From a checkpoint of a small image flow-matching model: layers 8, adamw at rate 0.0026.
Rows from block 2 of a small image flow-matching model, named by matrix and row number. Rows with one number belong to one neuron. Each number is 128 + 24 x the weight over its row's rms, rounded and kept within 0 to 255. All counts start at 0. Numbers have three digits each.
After each neuron's rows are labels from the 100 images, of 14976 (inputs lightly noised), where the neuron reaches its highest value: "strongest on" is what is common among them. Only what is clearly more common there than usual is listed. The data: streak pictures of flow and ridge fields.
# fc1: MLP up (model.blocks.2.mlp.fc1.weight, 768x128), inputs 0-63
# fc2: MLP down (model.blocks.2.mlp.fc2.weight, 128x768, transposed), outputs 0-63

fc1.363:136107136107116120141169145147102118110121115132116119124131127115066161115165132133125196078108120135093155140118126111123157090135150117152161132120101115112173138114102123100132130137101157
fc2.363:146090116135095151104124109158146131145142100152122157116163149100118145107107129149171075118110119166108177088161121124104139106136144146118155091145099115115150145110111111126122125142115150
strongest on: fine streaks

fc1.186:126123125133150116129123165160114104140126135120126175159157145078131136133140148147108124131130116141161141139143123129170125125096147105106091143122119163121113194086139136151168113177116176
fc2.186:140160100134179116104135129134143176124171112130125105123098128082152166135126148125090152108147142117106128100119135105097126111127152081140124095146135124120158115161142134167095108129148132
strongest on: high contrast

fc1.543:166087123150098134142121136123161150151086147144162142144164092132129158132145174144125113128137115107129145130114126107160106127138158117129127145132126176112140147128098206131127125167123085
fc2.543:160161132089133142138130127131141153092091147105102160103088121117111133122137112140135128139097164095130127127138133123125137154142158117106155086142123171095162106136131082130181116109156157
strongest on: high contrast

fc1.356:115125133127146104128119103130139176131117181117129161141176110130132147080141119096088105075119112128140160142112100107160103114139124143124139105118156159137112135129152150169128145124072163
fc2.356:139186089114135133152171157143111121105127143118128105158136155052118140090122160167113135118143148138164147122136137122090089136177142145146111114158134155116129148122142115147151104104172084
strongest on: fine streaks

fc1.17:112124151147129100099116138145137155135117176156121186139180101122143137061134133106092130091096141107143167160148139086161106129136121151134123097135138150136109152122165126171099129108071152
fc2.17:111129097148147110201155129102158163116140179124144140124122124167111116161071117154115098138113115159148145135133150101111131114156112164122136120123140155092151147110168133169149122106144166
strongest on: turbulent

fc1.213:129139196136100069099111149115151143137135132131130157127135116084136133081129128113099128104084136119127162142101182149141097126154122133080172084133143137122105119138126160159092114118110091
fc2.213:113157087110113102101121107125128106100096159142168120131139139089130149096154108159128151112109104103140118118158117101092149077159103146110138085155144144139145127139155141099127132127108068
strongest on: fine streaks

fc1.516:108160116096120104129129138128129120086106161120120145122132120092115137118132170129129138139087115123122123127100172100091130176176170150115112126132151116065142136102100160117135164147145157
fc2.516:105094121099129111142167155092137119124149114133134115129100108137136127176109124111158119140169120161137146156163077125144131191138157059157081118093113092126123121180117111117104144098128116
strongest on: high contrast

fc1.168:114121133149148126123149077156102125099154175130170146147170094094123141091176102120142109139127076151121157117116112149115099111141172149154123105118116143117144096115124124144084084086082115
fc2.168:108095113161125099160119131080111127095130134124127105100142143118109145107121120088107151114143126104131146116142091125101117159115155128141097140128149123130173109137107134089117138101122145
strongest on: high contrast

fc1.258:113090128083193160115099133110140124100135122132093091134134146137122131117154121117131113124141128135099158107083190102105145127107112125123137142128118104102172109164092134118122105118140130
fc2.258:141115164115160167123097169132121116111122145145118158169153124120116103103116126129132100143133131170105119147118148123098096128140133128121114115102151106110111131089136133122097128123151153
strongest on: high contrast

fc1.340:137132126115151143108148157127109147085115129129148129138122105124058129105151130122109138082132143122128120109092107131136148081132132127105155139109111109123166147067102130121135137151100168
fc2.340:146104148144123174103093128110137109159143136102094107134169114112103081090188137140112139127097126110133101127140123130125158140174098144141139127125083147116113104138144107123120129126123156
strongest on: fine streaks

fc1.14:172136128145129119129105144112120154165120113179071146149140118143120140125114137124124116136064149113132133091150111110126138128109125159102140124115139131105092075101128126148070090178113172
fc2.14:140127154126144107111119104089140116101142114095157118134143133109122133106097109131122153103114096127112155151122104119161100126140111148155105116102141121107101187173117118138158107088109121
strongest on: fine streaks; high contrast

fc1.257:170160150066142142115117119117114146105155115114141131153115118110109140132125149139049122111136117125130136153147145137153111142134086076132128132150143157127145113135141168120167068113126145
fc2.257:121137126059127115116080156177110121109141173128120104137134115115094119146137112113216155127128101119117125137100112142138127144114104110137106121141127130117134123108097181161162165114099116
strongest on: fine streaks; high contrast

fc1.496:139134148103146119129140144123121143116169134118129140127144104133086142146122136099145109166127132142118141103055136097117158126117126125132096133125089139041165130117114144136135131142108181
fc2.496:148127182105133147131122102155149116130097159147122095140143122113109093080169102092173095157118126133117113101129136147122154109137149106134099108092103138106158134097132129190112133118138154
strongest on: high contrast

fc1.265:082100118130173124139167130157108114123145118158109140106163142071114130102163136113081147106110164084160135137122085095137083068166146133113086103131124168100131137115112146144147105090143150
fc2.265:118157159096142128150109070137131156177127118130148177160101118117124095145125087112069135132132085152128113127094095136101163133142147137115125157141117154133126149142171141109111117154153116
strongest on: turbulent

fc1.45:149130184108140091120140123133133144137133138138116110177128118082090151071135136105102159117054178107123127102146133129143113152106108126126101136111144165116164124145135124125135110165136145
fc2.45:108143137136115145165101119127132121169079130139101128162135126161119119111130141143156129113222206129168127104129119104114141129102114083171142150138126107131141118083142117105154137184097128
strongest on: high contrast; fine streaks

fc1.312:137106143098132101104133131146108145119170120137097147146126109095129143099133108127120150079065135119139117132140151091154125130119128119103117100164119141124182106150100135121106151188094141
fc2.312:101115105128100145118129100109112124101155111129090130099169135144132099141133155129121137107233095101106126120121148113143111112120133127142136141110137127131178121079086116111120122195119147
strongest on: high contrast; fine streaks

fc1.747:130101141140129153122153104126169138100139130105124146134125129113115123148176115142115116113122145095159144143094102133163099111140104140088135157102088165125130126141090123158126101117134112
fc2.747:149138047144138150097165147086109122124157128158143133132118142129105169116144153160161123105140152160098161116151120158135123157120164155130115157135117125129113106106152138121176155104079125
strongest on: high contrast

fc1.712:131085120115115109138102128167122135144097136198127143143137168109127162104135093093142110127138102133095145131067149128124105147112118123171113136149137180098137128125173135070140118135119194
fc2.712:151093139132141139170115094133085082092125128123137119180121149127097165084120141114158123139159134174076158144116134139140143094134135083132146137085099140126156142120122120135102129106141182
strongest on: high contrast

fc1.123:126132139138120125120162157135139132134152163154129169153166114082134126075170134087085139085126096136152112127116171158160098107152113109128112070119131142123108166092095143147120109136139113
fc2.123:106161156128114153110108106124120144124150143111159137144139121156111099088177125148143140111131122149125119167148131108157152110150101119115148122093096128166124125126104102147158095113156099
strongest on: turbulent

fc1.551:165061124065148107118107124119153128136156124116124119151134077133119138121146114113129137116101125120142174120121163124136163129091158117119135127136119103112171134108124123109137112117149103
fc2.551:135126128124164153125131126140108136146117147171109166122099144166142087146163140162134153145145146096179139181147165148067112147133151124165146142151105131100108120123120143114139103104111119
strongest on: fine streaks; turbulent

fc1.466:119118180117132111134132151159151177147157098151178143110138139128109134130158138116120128127182171140126128124144129127139102112134150131104119118129099148110135147168130135122114119068112131
fc2.466:125156141113111137114144124121121122141145119143183078097130154137127104154129141127138117131035160114149144138131122133120091109104119127121124098109131109117114131053110122115127124094136119
strongest on: fine streaks; high contrast

fc1.43:123132131121137114139114132109130153125160121094121121096144101128102141140145121148109121115123128120146077145175132148113115172102138081135140130195117136123108110142131115126083079134112142
fc2.43:106160107130086142161129119136118136129119159144147129124150146149112137102098090146158144151127145130120112102124141138139133101121156089096156083119118149130114134131070138175111147144154130
strongest on: fine streaks; high contrast; whorl

fc1.766:156116127079189111148118107147140166130125164121109116141133094141071153149127205138136147122129104130096122157146132126135164103096154135147141137118110124135152140122185111121145164146097153
fc2.766:143120126133113090057172129131125148136119133117139092115109154135103131107164120133138126145148117139064101184132154118172190110164124151079127125125094128112115125123157133113097130128121139
strongest on: turbulent

fc1.629:102152137151134099075131131115101137157102166174108141130165116145147123112157119125090114125117123113160140144157127122120112135142100148121100142117150104128121142126168083167111175144098145
fc2.629:142105103098141135125090129126089142137156120127131135113111132140111118126192125143084143117121110102150116157104114147143159158122140139140129138129109121087101119120098166198151129130085136
strongest on: turbulent

fc1.574:128110144108180127116096149158116116132151126134175165164149156077102144139163204120134166130123126112166129110102129114157098121131122088077132142116140099086111149112140109123181094132116121
fc2.574:124176116106143144155163139103129107174154131117117089122113098131133099124118155119156108140131116159177136145127140096123167147136117125123075122111169119145117119142150132114124102127131110
strongest on: fine streaks; high contrast

fc1.277:121129148132136140143103113130159141120145169084085149154135109093142191148185130101085078070145126123094152132116157108160090129114128106149153109143121153146121151136161129158150129143126142
fc2.277:144124112149164130129110164113118138144178140126158123118102126154136150114110117100094131106131133116105140118134094133071125085153115124153170147144091113155175136095156137141111146160135114
strongest on: high contrast

fc1.676:124134133122156126118140129064136138122136119100121128120137104123110134064142130159129160113133137121114108138139131127125115078138135077125138117186130126117132128107138122139129111115131132
fc2.676:127147133133156138121120142148136119125129125108123148136145122121123105191121114156109131111120132124138112117135122228138121167142140120123112137135140086120133134125117111142128137134114139
strongest on: fine streaks

fc1.689:114125151127125135111184088140088127098151111122148114123130156082104152117143122119088144155128157147102159104147131121133104131146133138110130123120114126092149122147104138150111118153108115
fc2.689:115130137169135139109177141111105145121128133115147091092160155152099134144120131107125172206138149116133121197144141105143132108090138145142120138142175103132142121131100118159104125134133149
strongest on: high contrast

fc1.406:127112200125172123125150089161104120127160122158131146166139107115089135111122153113153126105102117148119136127159156109106108119124157203138130086107118125105122137117109166126137058103111104
fc2.406:165114115130130122112134089135159167131154083129135162160163178111125132117114130117155070162113139132133131135131123112108147122103125165160136149102122113126117121115208100111122066140113110
strongest on: turbulent

fc1.401:108081135109149153145161156129105167118167110187126132172143147142107158085172134106125163085112142082166106124137101097159142149094110112133075134124103146106124154109115152130109096148158154
fc2.401:136130145135117144104129136139105127147125107133173148116160152124108142118153136137110150137163163099136107166169137082089133125120133195086132110139133111108161112122135127134113078103155099
strongest on: turbulent

fc1.92:150098137112116148123171147111126121138091114106137122172120083137121144111158132077120109103141107121146119135144181121087151120131145150153114146108076129109169114168104083116124120183138110
fc2.92:136148184149173098139151159176156154125100143118110116128135137182120128123101127108151088137123136143132136140112126138087149115129110134108170127162126158140073120103112126091122120107116156
strongest on: fine streaks

fc1.106:119140149115146080123086148103131155164138163119151153114132128063129135113136157130109163113128115115129107125129129157154101147144154116131162116162149135137100157105162108168131135145082102
fc2.106:193133122125110116115121115101131093108102102096115129118146147122095119078151073152122093134137110116114113154155135097118090105103115174107173135101124124159153102122109127125112159145171140
strongest on: turbulent

fc1.55:168140149140125108140150127119121152093142168126166142111137106094132141095173154064066162093093162101135097119058163129122098119136127083121131101149131142152126111151128159151128134081124142
fc2.55:100104103102145123149128123156124106132164100181132147103145117138129137180116104124156124141104123103137130184140117121099078132144141091132131113150136096096178111157109144167130105114153164
strongest on: fine streaks; high contrast

fc1.432:136121129135134114087125142144105118128165157154103160176160063102131128127146173114088104137094109149167174136129106065117091132144103131119148107117140144130132172110139124166084089115078132
fc2.432:141140106123149140123124089147150137124104122145159146115114143139163171133133090108157122125144094097126149144154095132105129105139122143126134128145123119130107129136119108159108106106119100
strongest on: fine streaks

fc1.611:111140120066176103142101126133136131145124142163135121146129098138084138139125172102147098126147133146107119116095134140116151094093164185146137138124137109128164102119177107120134113151079133
fc2.611:188089157158113106081133125138091119076148137111113119119128096091139131110103091119107116135138160165148120153147130151124085148132127153125135216085139106144082130116113145123106126129138147
strongest on: turbulent

fc1.698:153124166084150070128101117144140168112110146156118123126114067133098168135113192092126162094110104116100125125162185154107143109089155138148156146131128138135138121104178136098119141142075102
fc2.698:163119105157140116134155130122129144104108140129131137106095134140116165192119115096135080153130121122127103136113156140116108131101149167144085133129178130125094113151165114111099175152108138
strongest on: turbulent; pair of whorls

fc1.63:157104159064135106126140087129126116132155104151138130130116131107058154105138162097128153101124188135109152111142139152143141097107174143129152089106102105083104153102130163114143114123132129
fc2.63:133132145141143121156166094119141137150151104098129129099119071113144130157166133115107145140143119134123142095133123119165148129180129112150110151091139092132143110123163092093130140104147148
strongest on: turbulent